config = dict(
    hop_length=160,
    spec_augment=True,
    encoder_norm_position='pre',
    encoder_qk_norm=False,
    encoder_dropout=0.1,
    batch_size=256,
)
Rows from block 5 of the audio encoder of a small contrastive audio-text model, named by matrix and row number. Rows with one number within an expert belong to one neuron, the router's apart. Each number is 500 + 40 x the weight over its row's rms, rounded and kept within 0 to 999. All counts start at 0. Numbers have three digits each.
After each expert's rows are labels from the 100 clips, of 14848, where the router gives the expert most weight on average: "lies over" is the class under the peak; "responds to" is what is common among them. Only what is clearly more common there than usual is listed. The data: phrases spoken by 400 fixed synthetic voices.
# router: router (encoder.blocks.5.mlp.router.weight, 32x192, trained with AdamW), inputs 0-191
# up: expert up (encoder.blocks.5.mlp.up, 32x384x192), inputs 0-191
# down: expert down (encoder.blocks.5.mlp.down, 32x192x384, transposed), outputs 0-191

# expert 12
router.12:519477530552524510505453392558513460500518516570505555570578578546525495494486508513538477479537448465505420474489556474546436510476489514470565502472455508435469425428520487519474516541424533442453531563535489470463582527442503593541526500593528520537477549512520523491514483482561518512512544489393518459488473518465511567508477428480477515556518478458464475520476462514460496565412425466482410511517519460533481504496468500518547499437428478468505464478502460464480454467532461464471427556525479531563460486548509483474464466488480558503508459457514497488521527478473426511
up.0:539541514514459523544538483582485529566464508442521544516445494524510505508518569500474465468540477483510469509502508469484560491514553532581525514546446515468529446567537570502520526502507516487445538507474437491574500515521530534515487538482588432450503505507503493518501513490519546459497490534555498551499508489504511449530486556568586560467492528580593570562559419533498593569490523582540521497473483480451482415472546533453486540425540496531501498501468515502494497488460528557565516510479502493521512476472475485427573608505470526450520526472513465406488597475484549467
down.0:529503444525466534535558530468519502468498396430482512426493538532485515541556479483517510504516509526529524499497584517523543498483537513530517431507469462549512541393458471461529497447505506462537502529575481502483516439541538498503446540432536537584478579450488492499558438500522502484544533471548437488430527488513570458470505457600488555495434492539483519500533429462535539478494495441533476490514507558507482497533464443474522520554424512553538516513526460481522469494549445493458544561492553412498476442532446577455450532457437525551511466442530499584442479523473461466
lies over: silence
responds to: reverberation

# expert 28
router.28:491531417558467481495526507464531498533560459488461557486486550470545486572470517506484464516489466594480478473536507495522472490460583542565541521472591502514518541504517509460485531479519464528498532455472559464505510464492536461489539463464506457398547479551548495552391481534653566497525493488474510526463516443524516457452493545534483577517556526514513496525533555468517514539534578514552529496604516533464544529504476516460483483474473455529521522468514496485513501541502541595501481475507520535524497548502486493459419454539473466514516538537507525549619436438473438524
up.0:543513521467543488480566590500476500516529511539499491462531513447566493555506503541455457525433581447506421435540457503504506531456456490494551568522559436435464486431437464487502518522450404511482464466459519541473494483531367424484509468478552575529541471502596539507512509489486490541523461488448544492543486535532519531531555541497550492570533492500458403526511492448462454502495495486443499472548463485465502521491468469537527465502472495495499499558454532452494473520489416529483434502452464429450431536443521512500559507435474530520507524438415542520488465479495532501
down.0:490487524580438527533459475532547491460442434497467535596499464485524534532540542509482539544577533516529509528457598510495518512537528454470460475454529500520531465532590539458462481574573482500515548473494554477587503531512501612516537526470456488508525473585533437513451483575577459452511502470522491520508514516482528458526465528510533519510462534478469604531554484498449466520546483578524596484477467519520508442447513463520501476471536477546522473602604457534497493510508509527478490561500513554492531588495547532543508483434496497514522548498502522450487484519439508532
lies over: /ɔɪ/
responds to: /ɔɪ/; text has "coin"; text has "point"

# expert 31
router.31:590504544462507519497522554512450495538492536447534457472446543504470479490509486495498552473537550566465443557564501535517522453464490482500521518472452510492479461481439531405540496501497414504498472528487503496558536459491530474466468546482500501516483535569445404529531500435528506474511456452495489512546483441435538521488470572497502457457443564532478563546470522442528512453525578477499541508468496511510438570566499550530495472491474455492544526448507565509494477495488469485452456405497497518542468545439502527565535511460530477509436427493544427504543578436464475641
up.0:582452461504478459568461504472454565520539478518543458441470444549531464506480475488549509452557460470386407551478478472469461507463515491458480478523460439506497470484535507551576511481503467482431477535457480487504537447534565451511471437548435489484542525455486496502489539562500534473518515519574497575451478453438523555501480534508512468495486468523540521537492476516526502429537475536543532397490495474552450534504442475573513456519367451535476493534498585419539507492489496443506539539547461539507535485532468515495539507435496503532578547557535479468474453483521536503
down.0:532554489507483477438536517513520534411491518445476504490424486421542530566536475535544497538396473529507491544465511419508474488548500516476519451473468480512500464436499498516450512500445493454558481454469426509553467496506544453464540563502467504447467455497479610492497469448466480495478489557430549459571498558484548428523519487475441540532506459497490501505488563443483580516456486495466519530555530495480507486512460447480477511493422496492543476522519490507391488603533529548488495568505414531514517513493536505443529603510429467543467468529468517465498519408474445516
lies over: /ə/
responds to: /ə/; /j/; /ʒ/; /dʒ/

# expert 1
router.1:532483543574529566493503460486528576549529444465467562521462522487463520431517475475533547497507489477572512526517442524541482436536477492534524401491482468531507500554455460491461518488526531500468512442497480589547481498488542429468433541558458497476450482588541477522463512490479449484454511373447549449510538555515468550525498493545465543521417481522505528504445451457511500492535551522492568548484513445532499432535456556572527457434434503502412459562563490525529497421541521486498557528446524483443464464486534558462470527421492506513532521512511490506485533484498550516
up.0:515522461471515505478496524506443505477555492428500474584506460473483545420521537536587530559472534501523505465527503461456504455445550480494570431505502481477543486472474540480585494497558456508557470467519516489429517452490521445507520460473471570480512534571566497551486531495455484587550527517554373455509490492447516472487495513550437525526530466509502530475510431469501501472510428545529485509579428511514518511470434582530531507484505467436485536436474488558505484534534469453446552476492446476539510510533555474456488470552492401497537442551483481429457432519577535517
down.0:416519490473483440435484512518489464445530463485504466519580507472488503601420507462507503459520497528529446497544554509558516518516449502508447542529465503528516440529569485492501571550421532543515463498487462512553458475433502551526443536483523457447509452484528534472455565514526486503425489543482506536568517570598512467481523446466541508488492535552447523473416533505478490552380546566481470502479500524540444447483460555521487527531484538476534535579471517490530445496476470546561508447469568529542549430519477484529559519487567493481510546497555566476480482495423501460
lies over: /ɝ/
responds to: /ɝ/; reverberation

# expert 14
router.14:506524455520526441479486529523389548496482500519445480517523534473556527481472496460473530458465476540435555514504429538444561480524465449501522463531456549424485475510583563508576495519495497501524544525451546431418436536451506549516544492493433492459511504467468453455552483512418453557497498468441481477490565478490496521484516508529456519473544517476526447472543497489432514581462400551537487495448516531544500492525457557421487459514495395450469454486488490477524451606508518514472451549483503500473459458506538490517432429540479463515521520527514540579505480510531581519
up.0:437549475546540602545546497532545467391546538511480521441543492420498463481501538509500449503467504518459523421460529488501468491521514503434429475486562423488449502500515500555455487537479515481499445502561532519484476539521395493539449564520512482490547493450454480493420508525514521534496564482525547480497551500405412455553546541447467551564516472504559508539467521490451480497501519575545456503460447483532465468556520514485493506503481528550537550552513486559494512530430478545513432495494501433456451527478506493526454518475439475476503490454501477477471403482586520572
down.0:447548463448523485472510469541514503493510542510505545451511485463482564519451457536479492468541497514524562504524471471555514484558538477496571503512420530437577516500462454459502518530496508527497481520446430562497499441516431514583497527544454568547495459447487513483516459400452483509481491547476481524464458439597480513506469508493509514512484514592461509578507524468537468513498509443507491558389497498540535569493495538468569578529549489453507509453599461551499500490594535502512408522512536542460535525556440504498529587522470506513576549535573532487505467513540472487
lies over: /f/
responds to: /f/; white noise

# expert 8
router.8:543502488473440488521568474553506546548474464498473429557482459427504487437561502559554415468488436531504543534542536512495492456471453486443514531552500482529544487480505530485499528467496510478509445496576503545473551485530523520467441555527538550523484596512537519538515480494548485462519566473544513500473435540434465456526479469467520459468568475478608510492497514509613518474497498410575498483501509487516509544477484462520436553579455530534511518422529554523493500502493517458506571499388520502568450506476487543584503467526480524464399493501435447455478501501493542497
up.0:460506499462532526510476494508477448506459462517470419525529482561463573525540522486512489499440551531443430442494536438482487490562554488514494567430585483529496519454458464557484500535475454509547482493484486430539466480498526513440459584538550481519399532508451497514471473433523605454513541484450497570499509493485552512569520491502495506531506542440490502513521444577456416513515615469472501510494514467506507459480559517441444497542506468541565525484524436565501490568515550438461496539480425487491489474518549432430575523502469481471497461522538474551452531524504503559
down.0:525538436521526549497549476497497455507562495471463572475541491492549522459493507552478507475499467457495480584488529488505523522534415445475484501467462467468456491543558449539475432487514510535583500449440582552434551459571474486507472506537513434479502471508463413545445549587507471435506500513475473482471522526530472517453535414564524560456493517513494512436489481495467498477512454482481486468522485454472479637498433538485503489493498517442530460521472507578477485504589465535523493494446525570507504497459534474460510546490599571440492503437442499551505418501480528442
lies over: /ɛ/; /eɪ/
responds to: /ɪ/; /ɛ/; reverberation; /eɪ/

# expert 4
router.4:559517563539451516441449420527522544447520410439463580541581540515458457509473542431532456532508525486491465508473449470544408494523453466531502518472463512552449434562453487528448485562495536558517437485559502426535464514449466475533476519497428507488501530509449415469509437513534519494503536484447509478505411520542522546472550460514460524536468536485510488484469560501485476524438426481487471472425479520519513457545550498530519486465534517592517515496527519424509493532500437467442494560525517565529517488520444399526493457495539521524494532439418516523484494450498517494
up.0:570490544541444475532513462505433446501504535533508476525538565568514479541517486532498440483512549502473556536485507481525497517529495567529533538413479477411503430589496505530477453507479564482562465530536570486463544532540515475459553460494551595487542437429588480542597459506474514516553543458485482531478469450494513505473536515539565466504515512509434481485539562469502480505443539522478443443556539632443502548491515473510565448540506435517503478467522509475509529484514493476467447430544495510463475507484475463432496465434473484520515516531502501493609447507534482505
down.0:504470433480542480518466538557479477487429494495441467500563516438525545459565476588508469556553497513454489496500463512515387564519556505540492545457503490411478460512476514473548549498502491513513495544487425508425433455512435464442437462558433449550520486464477528418561453540541459475531490465495478541580525502483577556545448499523477431542483518542463460509497471488428495466552415475523482578462500519487473519466513526497449471473489570477507467546513507460566512505497532520568480472467470485456562480567533520508508498528522473502531502507544486591536507528421534546
lies over: /p/
responds to: /p/; /b/; /ʌ/

# expert 0
router.0:526549463401552565495584486465442447509518552500444469516494428501527496485485465557522527575479552481468487507523459448515459448524521582530584473476558499550472409553532493504539482523515465451479529484487536469423566506488525512500527447564481520493469525502506421522465510495479531449492533475518452480541537423521476562491506472489500544598475556506541507544477565470496482547493493493535404514526542476453474528532490524562559446602456456537481541529562448504482520466515484471544492464501437521511501544585569514528441474498491492469484515492491463543559487462465514598
up.0:458427510535504513574491482506533466538548491478497533456492477484503474517547512543444467440497559516498504475439573519429524481566521480440491466436513509510480486477533487496481525460560468510528450506453550484518421435587508542467470543472495440509524539432589554451491560417562537510520501458494586493548484495510460531462498475577579533588473519490539448497483435535517478476456597541499498515487493444405485470443509488436535403481506455568528517526561460568504475507476446495459498469520490484512438476508556471433477479529461527568510506519538463552485509498458512485
down.0:448463491461528546488517504570505436493480534557528512477510529541500558460444445545594497495570543482450519524462569460515504439456580502506529493564564548469422504521512461445531543493494489497507527472505487480488501512458509505544482519543517442561473532533448468504526537510461573485474524535533466502415413509493492444449452530533507487525550461427394493466528464497538496540466519537558419437476535532542441471491456603536533501463524600545538537439478506484467485490525486455451502512445459529536551503511519503505522523471516423457512518491530491554567469460574424490
lies over: /s/; /z/
responds to: /s/; /ɪ/; reverberation; /z/

# expert 26
router.26:523441496484530547415491560519492475552484497500430449488515435491523543468498553464514507494530534483504440425521534501462546405528557436431460414505534489466444510445488433484494544522469605524549435572491469500464529552528578543459504508497455482475540528507463463520475517423509542560515506475494517492528498539528501519444514465494556481547473433406520425480487480491456478452452465467535452531489527433487598493484485492462486536548505526452560502504532482526519459425440500475475453439570514588507499439473507480523506538507500502512503557562481488551507467576555500538
up.0:457492459487448508476481491531541460414487482441448502497468546516392525453462493432485505528518457513497516477492539418566547497500464492540548558553564479550547506509508557421520575516505518499534518432502468471517550498507484502457500443497499512498442464475441478517501478514522569479520459492405432521524570466510529528427485450490520527559531433498504515541472527538577545501543518479520483521509511469510547541496481471510471581472521524532563448501568465499536585536549414473626477485510505464495530473472493470498491517589507527497490459454526632476479424515531485499
down.0:481534486490547528511537473496525484446499435553494460557510511487491541537485516515442479508484478485520397423487505451540463502441515498529556556539463447462469546495525508550494567427560545462423519457498563530569481474519502527599511494477547483479509616491531494541499562477495548421518477489554559523477521455527553488529514444548525582543429485516489475567476483449504553461553567467591505491491520484536510500461544404462546523545442423513471525497512475469505478522419554493536496459494476473513544522482459492504484477461504525488566437474531463459574504424467458489
lies over: silence
responds to: reverberation

# expert 23
router.23:524444485519525480482517512481530446450557521489438499531482532486528585502458455575455551559518499467517558510487494551479418456565551563538511557457499577479520414537495491544541535536474440525516568556502440485483433469522477491481499455537446583457560551453529462462496504520549491464553538491450493463527552518462454505530585496480524483573574560505519466599555585542545548516514501502499513523482469538457533461508478509497500478512520517506555469542465502536575514473483527478513517505557479482517513510593575452482454480534524483593465529543491518544553446545494528564
up.0:571548511564564429471506445561510538524483473426478527543525491446493482533475381488508545509520479432509554484562465436535499525549478546533519495424458518520500542572493573494561494446399534487521508522531446414505522511505507506478447475428476550469464467530484536478494499482477579447514487487536493491513507458544569510543549539451529519445491457504483507497587538445484512498461459514582499513544522506496499553587437468491526415474484514553450468496549552511472503464492517496500443436437443526507510522457528454535531543492534529498442444499505463487483510443548483594
down.0:450543535468500629433452606497605471487488437527488518558576461424515519490535467507477490440476457546541507484517475552458469545502522546495445502530466529468424451417513474538522471512476499481515537386476558518472477458481547496511542529512447522454484553466484517502541546452481519514498435540502532516544466536531466478514498495556512494546489456524491530493584501535399508552560532480496485449525512422551474547537529488546530541554494493543511509500544507516589550534495481499464531427566483509492475535503478503428493512508506556571541529527519549470521512541488522581
lies over: /t/; /s/
responds to: /s/; reverberation

# expert 18
router.18:446526472506532514517542502562524584518565501453421496532495502492559531488561480473445536559495456523452506494477513587449500393487503490495401459401550476485466507482482477551477539454530447497529538533491530561490473548480505475503510506536500411564521469421506540556504582544579526536518491607482460461489492467526527531523488484496573495534493495485474452422496518485514531513421503541491566488480512480559543471498476526505486549524501531454534472530515557501510437508415544593524535471500461562563529434442461506469507512506488558510450546446469446529518454472471477481
up.0:470443499469509542480517520478529551499501531507468479472517482529536471446431565535494514474557525483481494501556486474453429481559469552511503600538494409452581517543532541429481492472461525486495450483497453461445486521541473563441543493522594441517423483552529501536509513488465467549407534481542476565536492456545507470425533418391505461540517488437423530511492530533474536514555498459483496514495410498491519538477497515496565416434557523524519537462507533463503522533509467530485434570534483466427511467507502462559455530455495457510529435552498461489526455547514488511
down.0:502471505596536476465469509483484486563554508494519527449562473380469469542559472516518480514468509439496470511460457524474531556496436486455446552477498520533534516463549576451488485540576442456574511485476511517576539526493489454448527533491515487535389494560566426515424539484517508424495529501392498505444512499593570525547517507521501488522511489531464506461501585481538495515567457492489531524539469469522529504458523503472499528515516520535507534554514508522514442450444570476503446447483555464480522505516520497424483508500408489561519529420481503459469513423466513533
lies over: /t/
responds to: reverberation; /ɑ/

# expert 6
router.6:516500547483464431442410504443548517523426506523491542597526497419487529497570431539569509433487520416478530532525505535500565486479434463472484562485482525490440448480494468514529505416511571563498453475505479545528531502470420525524491473540504484495487481475469495520540501482575510467451505489530498446518461401444494493492520447427556477544456503488421441504531512553513529556495549451478500490439474522543499572448528535496450464566535489530512521549444555500546497516519451558438485519457457528438462554466504441466548441487498457532442483547469494461569520500529506494
up.0:466532536608506513578475473558452576520565422502472529510509540490506494469479504549486507488565424468582557486527560499556485517508488481481575523481532418492482455550496538436494502521516463437467466547507563549558610507428522522487488574491455524492523488556425451494417532480510508502532471530487536445526538551501504426521470524509575467441549552489482437526521571485498440499525491544422480470469539473467504518544491426530516488515489518509465509556492496487471459445473502473480589501528566495511453474490441553458542537560488522475542565487491520460503506489484540569
down.0:480524489493458521423480514494475443487455527531501574470436533609451528508474550546484538472476570474480502435546498477521517452578482427487488524524443517427483527511573483525506506445531513492485487505484509537475491501552470490531579524546576555500479535484516420564523497482514532550479504460454560562473479486514498580426494466556513479543497537469537584517557529541578467493522475495508511524507487524458538483447472517442542536553528427559489557460555494519492457524491567493488433540589465535547467491520538436483415560503479439490484513582521409514508520500458459533
lies over: /u/
responds to: /u/; /j/; /ʒ/; text has "usual"

# expert 7
router.7:454451504504460487476499522553462495471477480476510488463537491601469404504537470543485491492448464505492503557517526560454492550509440452471539560542449502450522465500512468459526576447490473456475443456429554518502496511479495522498545495415455485469541492434473494510440534555579507546503449486449467491522530466487468531505485449416520430482501480537399502416531513591454543541497529491488507594460456456523528543519515476546454557418538535427485464438508403517501500498493489432529497440440536556492480582482521468470511517496500561462568478466501509508532515515469518449
up.0:465535547490467494436500622513532425586538542496455499474510520516594492457462493526455427508482537501596417562461502490490553447488439516449432506530508507534552478514499496511506532468552514463596475524421505505469483501496548503489489478520490468504477447453512489472479499517442529498480540480499532468537501502517497515479569521554419443500501453548482565520512538449511514451529488568500473531534464525515508485471528515445523479508449500570464484435501457483539411449554519565424559533540461545494401522512402499509502463567444446527499451507456504546523484552444505482
down.0:496575522486534475451478481507501444493501498509445494533514497462486494497582483515538446494446477490487556503429602522456528529529516516449414472481479522513542500542489500516429526533380449445493476456499443481516575530576426485445507482511483580518454442519486414539426569548503486456497537478408488484479573504503491447482503471511549554464465526498556444534477533557479427484462431485545505494425488479459503494466466547492479521506491526505468561544466495591454462459494512485517437530477524507492567521474565489500514585512537481514546508497490533487539439541498395495
lies over: /ʃ/; /tʃ/
responds to: /ʃ/; /tʃ/; /ʊ/

# expert 21
router.21:468447590529494447508498499449525527525480370439480498536530465489544505489457511544517497536506492532466509566512520456550454591598424471517492548531446557453512477467440453525469503493430528489482557468427489449453501500482490522430554475505452504426523485553559449506490483404472438501493462488500577462447562537471474557467447539474498439465565520509465493493522502497501539496486493484531527479474471498467440511485471446511472551512506506537527490500558455543477473523462524439463499490479532479497419574532465500527525453431459509509460554428500510499559502390495521431
up.0:490497540512464451479457539560528487434500414536531564444467522457402549447524453513484522392480456424483462490536501487505529507482490453461447474447478497437413536477524513482538482448482474472532492519503552425555521473552492588478482431510478533527512574560494527509549447518435538473534478513551496521546405461423466524466573507474522533435482498475468484538554553535477492574525434490436450517551435490507443550528500508426464473488535548511436504450521511554537489498490510446451525491503512497522469469442498487489518524487527571528422556507487446485513520524462470473
down.0:520481461427556421516487494489504591512525475536492497514505488437573503514481530413447590511523504488507494459503477506497545562554423487489532608519501602539500497501502510540522568442507549492447529522423451504455524513526495540498546471507431483499587445448462405448447565476495536432492497496466473579499520556476541464469467510505511482450477503473572505487501496488515500510479558556503531558555511501559527490470465547497567518530498442512535532509440498468494435529528580511478506515476464468452473505545498527507529418457506412485570435534550558445498491477488471517
lies over: silence
responds to: fast speaker; mains hum

# expert 3
router.3:539385518525561477478444523488551452410491483488516501583475528530576468550530444487553480467514452432488519511456458516545522525479499444475422575521530595478573510549578536520452479511513530491491486498412438437576517481477487506507488523476525543560570484573527539491486566541539503541471536522527465536463519517549460528518544474470506487464491591514503559412495435469481415515555466537495505497494418554521455487454523516549477427436476515472515534526587529475555515503521554508472529494498506526458499481514530502553489521503501511487528500570476462526525495535471493433
up.0:509485493451564522572581495521496533476449477475577577536471496481427531503448475456448496555510491477535552435532501472535478439546472454497526520554468439503438521446499537505538550482505453500554586468523472468542541460627528493517490501463555493461573537518443419489468448539478494569517482434475465569548473429494495528535522429578534538532511548502492515509492482471538533539503434541485506476445493526523532502553476494527481435492533503444449445487508520466515475481509511443522564487522521429546464483545431452503578470562554470458526460497510568485555500513542460510
down.0:590576454527541620528555486452530488445564555536467550443531479498474453443464554548503475502472464551525477515506466466488494517496536534511441504490531473495570529464471426481556469526517515499552520419485513505485424541440535494487445523478493555530469531390491483423514520488500545521483536540477493541511417453569587515446537536467468482528581522455456498474482492495473488449523527413488474505512491500508566501505510517514507498529430538482529402483495473532491518471509446468582484505455536513503438528566528506542476450586514438518516481436511486411487507486536521530
lies over: /ɑ/; /aɪ/
responds to: /ɑ/; /aʊ/; slow speaker

# expert 16
router.16:463484512509503512496522479497537495563480500578429512522548542488568548491535469505403483463540454485515436508410498470582559475486504536533487565455461545472535540465466513576545540523534495499522516504461462531527512504536488441541514436464505485533470416525526521476498561476524430481596455536450515583477485483491412451527535559555487534481594488515550486493525489476502531514469484532499544493596477530523508439519555454527501442432524530560587492517482511491450436516581454551497463579502433508491471481495477477509462472500477491472529559447554493507428549501478467437
up.0:504486525541517546474470396556477439546448569550484502505569448520603463543454568519510514540545487472485525508497577430503483494555522492495491532436471517490548536521492513484375507494468488501490465539487509458562505546527444547505486476522547519472462480465508464483456549537461559545520474383478493477472503506465503513510495521515556535470426444496505495510487563466494461524537536496444485465588509470443419491492494508543470535487482531550512463538466542511552506487520491484558509356569578520450419500503520496548437451511498593492527550491487489486520492510505482557
down.0:487445536471518521513493507542575452445548465516531525450468572480489565575480477519486513427504480498468488488462438480498507529523531565552513488525505556540428440445474493462489436548521552521433489487548480536435522461494552563591507419579499421441579544498411483507540568461552443544438555503588491557496472508473511451475482496489527468482505512590495521461552498527460501556419519535464446464438484479459542488509464505463506473443501488518559519456463534474490541447451478495514520531441470504562494460476481470500517594477516486498562517471508543544505505516508563501
lies over: /oʊ/
responds to: /ɑ/; reverberation; /oʊ/; slow speaker